python train.py --horizontal_flip=true --loss="softmax" --embed_dim=128 --encoder_norm="batchnorm" --text_encoder_norm_position="res_post" --text_encoder_activation="gelu_tanh" --text_encoder_fused_qkv=true --text_encoder_qk_norm=true --text_encoder_positions="learned" --learning_rate=0.0074 --adamw_lr_other_params=0.0013 --max_steps=6000 --lr_schedule="cosine"
Rows from block 3 of the text encoder of a small contrastive image-text model, named by matrix and row number. Rows with one number belong to one neuron. Each number is 200 + 30 x the weight over its row's rms, rounded and kept within 0 to 999. All counts start at 0.
After each neuron's rows are labels from the 100 texts, of 14848, where the neuron reaches its highest value: "fires on" is the input token at the peak. Only what is clearly more common there than usual is listed. The data: procedural textures in two colours, tilted and lit. In brackets: how many of the 100.
# fc1: MLP up (text_encoder.blocks.3.mlp.fc1.weight, 1152x384), inputs 128-255
# fc2: MLP down (text_encoder.blocks.3.mlp.fc2.weight, 384x1152, transposed), outputs 128-255

fc1.759,224,239,201,203,185,188,139,216,177,169,209,167,235,200,209,185,200,216,179,200,163,147,247,164,211,139,174,155,166,214,195,186,215,267,206,284,191,264,215,178,198,153,218,190,189,216,156,215,165,248,216,245,150,255,189,201,225,180,190,202,169,190,177,170,227,221,159,236,186,208,199,179,227,224,220,234,226,201,211,243,202,168,204,263,161,172,179,207,216,239,187,215,162,220,201,171,214,178,255,190,206,189,201,245,173,171,220,218,208,170,216,218,233,243,242,215,187,219,233,198,188,206,247,194,187,249,135,235
fc2.759,163,168,209,215,189,256,224,201,208,180,212,221,203,181,226,175,222,135,247,194,149,209,180,244,215,202,189,231,165,203,177,216,221,165,228,194,203,174,229,191,234,207,167,170,230,229,243,199,231,159,194,179,199,188,224,164,190,240,174,221,233,216,218,222,230,205,227,188,210,223,203,197,202,173,155,177,183,161,167,135,205,223,179,211,239,180,200,193,190,177,174,189,241,133,169,209,163,179,228,226,190,168,196,193,225,216,174,173,211,242,194,203,166,185,148,223,227,219,162,212,199,177,164,173,209,216,216,211
fires on: "white" (59); "red" (41)

fc1.584,226,197,224,227,170,226,209,166,183,242,179,176,169,231,161,220,167,269,180,194,199,244,234,184,191,181,164,192,231,204,186,219,222,231,169,214,224,256,226,179,204,195,214,253,163,233,215,163,188,204,206,228,218,176,217,250,203,223,217,210,107,242,129,248,160,238,193,213,194,204,243,202,237,179,240,232,177,215,154,209,184,168,210,162,204,221,260,209,204,268,168,176,203,157,218,233,195,190,196,176,212,223,192,234,211,197,240,167,218,190,217,192,176,186,186,150,205,201,180,167,223,198,188,151,175,209,173,157
fc2.584,162,136,220,185,206,205,217,187,234,194,227,152,172,236,194,249,229,253,213,160,270,235,222,147,224,318,184,206,231,177,192,240,195,225,167,237,219,241,172,223,132,186,232,222,240,196,175,188,123,179,231,231,196,211,174,214,137,166,183,193,202,224,165,200,188,215,244,232,172,177,225,205,179,180,162,207,219,155,187,186,168,192,211,229,190,234,208,234,233,206,188,199,188,189,214,189,173,225,221,179,183,208,239,255,217,289,165,153,187,202,198,266,213,195,229,143,222,169,162,148,201,159,194,172,186,220,276,186
fires on: "<end>" (100)

fc1.228,230,151,199,159,185,231,195,240,180,173,237,179,243,205,220,203,211,234,189,238,201,220,201,231,277,208,194,204,215,171,187,195,168,155,163,194,246,235,205,189,232,180,221,193,210,190,196,197,191,184,210,145,179,201,169,228,157,220,223,153,151,177,188,154,173,209,196,176,180,183,192,226,246,230,207,234,207,186,166,162,240,199,206,224,225,223,272,192,132,179,161,194,191,193,209,145,177,253,217,192,187,220,164,219,172,140,187,162,271,172,206,215,195,215,260,171,192,194,191,200,215,191,160,211,179,181,227,180
fc2.228,221,148,187,228,162,187,163,194,201,161,194,231,178,218,209,141,213,204,173,139,179,194,179,243,167,255,179,220,209,187,215,219,190,163,164,202,200,247,221,151,248,171,283,229,187,196,145,191,173,197,184,180,211,149,191,208,195,210,148,151,182,172,177,175,174,216,184,239,168,190,189,237,206,222,192,238,154,177,180,121,224,243,247,261,164,206,216,181,202,265,209,166,152,167,218,144,194,205,281,201,173,229,174,244,196,178,194,171,182,252,124,152,236,191,213,228,215,224,214,194,197,225,213,187,195,192,284,148
fires on: "rays" (83); "texture" (17)

fc1.83,193,157,203,220,175,189,137,183,129,170,189,183,184,174,246,165,230,259,185,204,157,257,195,175,236,185,183,220,180,245,121,220,215,206,178,179,237,204,231,195,188,267,194,223,208,193,170,169,215,218,192,210,178,148,209,198,236,158,232,273,222,147,178,242,223,178,138,215,198,178,261,239,220,174,219,221,214,146,205,161,175,197,250,186,173,176,139,208,158,186,198,209,169,211,224,148,223,188,194,134,193,178,154,220,234,206,192,181,255,224,196,207,200,190,221,231,234,171,220,231,241,200,177,157,161,225,188,247
fc2.83,195,220,203,236,210,207,164,192,225,216,126,233,218,271,200,180,188,168,271,220,166,180,208,215,190,230,268,217,198,201,220,206,157,211,177,221,166,192,180,179,175,250,207,211,234,155,215,188,186,159,185,184,197,196,183,168,147,238,211,215,157,200,233,175,240,234,169,202,236,175,228,175,200,238,120,258,227,234,215,229,228,167,133,165,242,217,209,156,190,221,192,198,222,153,230,159,224,212,181,170,196,183,189,168,164,180,200,218,164,195,250,235,194,179,233,178,227,217,239,196,205,188,229,159,199,128,189,194
fires on: "texture" (79); "pattern" (21)

fc1.217,193,165,181,212,245,207,196,232,162,169,241,213,224,230,173,173,166,229,204,217,198,203,152,186,258,254,177,182,177,152,238,194,117,227,156,207,248,214,201,203,205,233,201,237,165,241,173,183,215,209,222,177,220,188,181,162,208,194,210,216,139,252,146,184,212,249,144,221,171,205,224,224,232,250,199,166,193,185,169,184,191,193,231,226,183,221,224,178,184,231,213,212,185,162,194,176,140,189,252,194,256,188,135,168,169,182,179,198,245,202,154,200,212,248,204,237,171,193,176,167,206,172,268,177,199,211,176,177
fc2.217,169,208,182,183,163,214,181,263,235,175,163,232,187,272,182,161,215,231,233,187,163,150,207,252,190,265,242,203,199,190,189,208,267,199,172,183,202,181,239,160,217,189,261,212,231,202,190,192,202,169,186,181,183,142,195,191,252,160,163,224,196,211,190,251,188,239,205,231,166,200,187,257,206,224,201,226,210,174,191,205,148,226,209,181,186,120,182,186,205,232,219,218,129,141,229,135,160,232,241,194,183,151,191,184,198,158,138,194,192,188,173,164,260,159,215,195,200,135,221,225,173,204,173,181,193,233,229,155
fires on: "rays" (50); "texture" (50)

fc1.387,198,172,202,218,146,166,206,134,215,218,197,232,194,210,203,246,193,170,200,157,208,223,196,141,166,209,171,209,197,181,247,198,232,171,194,146,265,173,177,248,210,180,224,250,175,209,158,229,195,183,249,167,191,215,214,212,149,223,214,174,216,213,180,188,181,209,177,238,214,150,193,243,205,175,162,145,212,153,183,170,273,201,195,214,172,232,286,242,220,201,233,191,223,221,151,213,204,213,216,115,242,202,228,270,229,221,169,186,281,185,169,205,246,181,187,175,187,197,211,188,198,173,234,208,226,213,179,177
fc2.387,184,167,202,209,110,177,163,200,174,203,179,206,182,212,152,234,191,191,186,146,264,240,239,171,184,206,298,221,271,201,208,156,156,216,200,196,214,188,191,265,199,208,160,242,206,164,153,222,241,219,238,226,214,208,213,188,199,177,204,156,159,196,193,168,221,190,239,204,201,232,217,193,230,181,241,191,128,165,211,179,193,145,234,212,250,231,198,206,205,220,178,172,185,228,252,139,187,181,185,224,160,254,165,219,208,204,200,210,218,159,226,177,193,185,238,194,168,135,166,164,205,217,239,181,174,132,159,195
fires on: "texture" (72); "in" (16); "diamond" (7)

fc1.67,230,169,188,179,223,165,192,181,202,224,187,173,208,182,218,193,205,198,161,174,231,231,196,184,157,151,204,154,209,239,165,202,195,187,219,175,224,219,204,224,198,230,232,195,179,216,168,262,197,191,197,222,212,222,200,241,191,170,187,164,220,209,214,206,186,244,199,185,169,159,135,248,192,172,154,174,214,193,197,216,256,176,186,214,203,188,225,206,225,195,189,268,239,192,189,202,215,189,211,177,210,201,228,198,239,182,218,206,219,221,127,200,226,194,211,220,187,214,169,205,274,162,248,203,224,170,152,198
fc2.67,225,158,211,167,133,192,197,180,201,251,200,167,188,259,202,213,228,179,175,226,247,233,232,202,168,152,174,171,199,213,232,145,190,159,186,163,207,221,242,206,197,211,195,256,174,173,193,180,231,213,237,164,214,217,201,181,185,232,208,204,192,171,131,203,165,174,193,225,156,224,193,163,197,227,177,169,183,146,208,193,241,165,183,227,188,166,207,211,228,195,195,220,181,204,160,204,207,204,242,192,191,223,217,163,263,185,207,246,205,163,216,203,208,210,204,219,182,191,160,170,239,194,217,205,219,245,222,224
fires on: "texture" (76); "in" (24)

fc1.673,187,136,211,249,196,229,214,251,210,204,184,229,195,204,159,195,203,184,184,229,211,209,245,230,204,210,139,233,208,177,165,221,194,231,191,208,194,230,217,252,168,211,153,212,208,197,184,225,210,196,168,190,202,147,192,208,170,183,207,250,239,261,207,224,217,268,194,226,210,217,203,249,198,230,227,191,202,223,168,243,201,178,244,185,184,194,234,157,208,213,214,223,187,168,183,208,163,181,223,271,208,192,225,148,169,242,176,189,188,230,183,214,220,253,230,204,194,159,220,156,172,208,205,174,152,219,189,267
fc2.673,216,197,174,210,105,202,207,260,221,233,225,259,207,253,222,200,214,210,191,197,200,194,174,198,185,184,230,230,215,204,237,223,222,172,178,181,219,183,201,209,212,219,171,197,216,217,165,212,199,189,218,229,136,196,255,213,207,215,194,203,226,233,192,237,194,212,217,216,198,199,190,235,151,257,215,198,197,190,185,199,213,129,151,170,160,251,215,170,226,223,170,201,152,193,184,204,158,205,212,251,196,179,191,156,207,192,156,192,146,216,167,183,232,231,204,190,172,175,178,225,176,186,214,204,192,186,198,222
fires on: "texture" (84); "triangles" (16)

fc1.495,213,190,190,165,238,235,207,234,263,219,172,229,197,186,129,180,230,159,174,171,205,214,218,223,203,190,238,150,201,251,202,184,220,122,227,171,219,225,187,186,205,212,246,165,161,243,236,174,198,192,149,190,184,236,214,247,196,139,132,174,185,179,223,149,160,155,255,209,168,239,213,220,161,181,211,169,183,241,173,193,181,176,181,190,188,171,212,192,176,206,200,240,300,297,182,184,182,222,177,216,193,229,219,241,189,183,190,218,222,201,207,235,190,223,181,251,175,199,228,185,218,239,216,182,179,170,183,161
fc2.495,215,216,197,152,178,274,140,187,239,213,230,182,230,211,177,207,167,221,198,251,261,182,211,183,205,147,251,232,194,202,219,163,204,195,195,239,201,177,190,210,184,216,195,229,185,222,228,229,165,234,132,241,178,174,208,248,180,185,194,199,189,202,225,181,255,168,182,175,199,200,212,238,204,282,205,214,192,222,243,183,208,184,137,170,210,216,196,201,173,223,218,191,204,239,75,203,178,167,198,213,213,251,220,181,185,197,227,187,224,182,208,233,217,215,216,252,198,196,232,193,235,195,158,235,180,214,158,220
fires on: "texture" (66); "in" (34)

fc1.182,260,166,177,134,184,216,170,260,198,172,221,173,172,223,214,175,181,234,191,211,203,161,219,209,250,221,219,235,221,197,191,132,166,184,197,201,219,243,212,197,252,198,214,204,176,211,182,230,233,181,197,182,221,183,201,218,228,206,199,168,170,192,186,160,143,160,231,165,227,190,192,224,237,221,257,220,181,204,201,167,213,222,168,215,248,241,243,190,164,231,158,171,212,229,201,159,206,231,180,175,159,233,162,220,139,124,200,205,259,165,168,195,208,226,239,191,180,223,188,222,196,215,207,195,163,156,245,140
fc2.182,237,146,179,202,191,229,169,224,194,173,174,195,193,189,233,175,196,235,130,126,197,171,164,259,201,239,173,204,171,181,242,246,161,190,154,236,201,261,197,153,248,232,278,222,208,179,145,209,167,185,189,191,217,160,164,173,231,199,154,175,200,171,171,158,185,226,171,197,213,172,216,242,188,202,204,225,186,185,141,139,172,246,185,245,189,178,233,183,211,267,182,163,155,155,239,187,234,188,235,170,157,197,153,211,181,142,203,200,175,219,158,158,238,187,200,241,179,207,245,204,194,221,217,228,184,192,281,133
fires on: "rays" (74); "texture" (25)

fc1.102,230,208,144,202,194,218,212,236,275,227,234,185,203,194,174,212,215,174,195,163,208,206,184,211,192,190,264,143,223,220,192,197,218,188,257,178,209,175,133,228,206,199,243,188,171,236,259,201,229,167,164,235,190,194,184,229,166,209,189,200,171,188,238,178,172,166,194,214,173,184,202,260,206,197,219,244,163,236,126,211,208,220,184,194,194,180,191,199,196,208,166,214,243,224,155,188,201,180,203,195,245,220,216,186,189,208,169,220,215,215,213,181,204,222,179,237,190,211,196,251,244,187,198,142,147,194,168,166
fc2.102,212,175,204,187,184,199,190,166,296,194,232,147,190,195,189,188,176,222,218,161,243,194,180,178,139,130,262,239,207,194,175,203,172,216,214,240,207,187,184,228,187,210,196,197,151,193,248,223,155,214,180,241,187,234,191,241,198,204,195,180,201,213,190,194,173,215,210,181,146,202,210,234,246,262,218,186,205,216,236,187,235,175,219,195,234,188,197,212,186,227,216,193,256,185,171,224,208,206,266,169,228,191,215,149,212,263,209,199,200,150,183,216,179,220,197,200,193,202,214,170,193,241,203,202,146,160,147,185
fires on: "texture" (85); "red" (9)

fc1.259,211,214,180,199,176,229,225,142,210,210,200,203,210,173,199,206,201,176,216,167,186,191,204,216,244,213,159,204,172,166,237,199,171,199,183,175,177,213,227,213,171,174,188,153,218,210,221,216,176,241,117,132,228,197,176,172,176,184,223,198,202,182,211,132,179,183,190,223,155,199,189,214,180,210,222,205,167,211,122,193,204,230,186,169,172,164,208,187,184,190,177,128,251,246,139,208,201,169,206,138,169,244,210,171,262,200,161,242,265,172,185,183,249,245,157,185,202,249,208,196,214,184,230,177,208,211,239,179
fc2.259,132,166,173,205,272,234,213,168,168,195,160,171,206,195,198,160,194,282,158,210,176,218,189,190,202,166,255,214,179,224,192,164,240,173,232,167,161,220,175,213,195,230,199,200,190,217,196,234,234,207,204,223,265,199,172,225,215,192,217,221,217,246,168,260,230,200,205,174,212,272,212,267,172,169,221,162,193,196,224,201,179,190,206,178,197,158,189,152,195,99,159,217,182,168,198,284,233,207,173,211,197,193,156,173,239,249,239,220,212,187,224,209,173,182,153,176,162,138,189,222,204,161,140,189,202,178,259,192
fires on: "<end>" (100)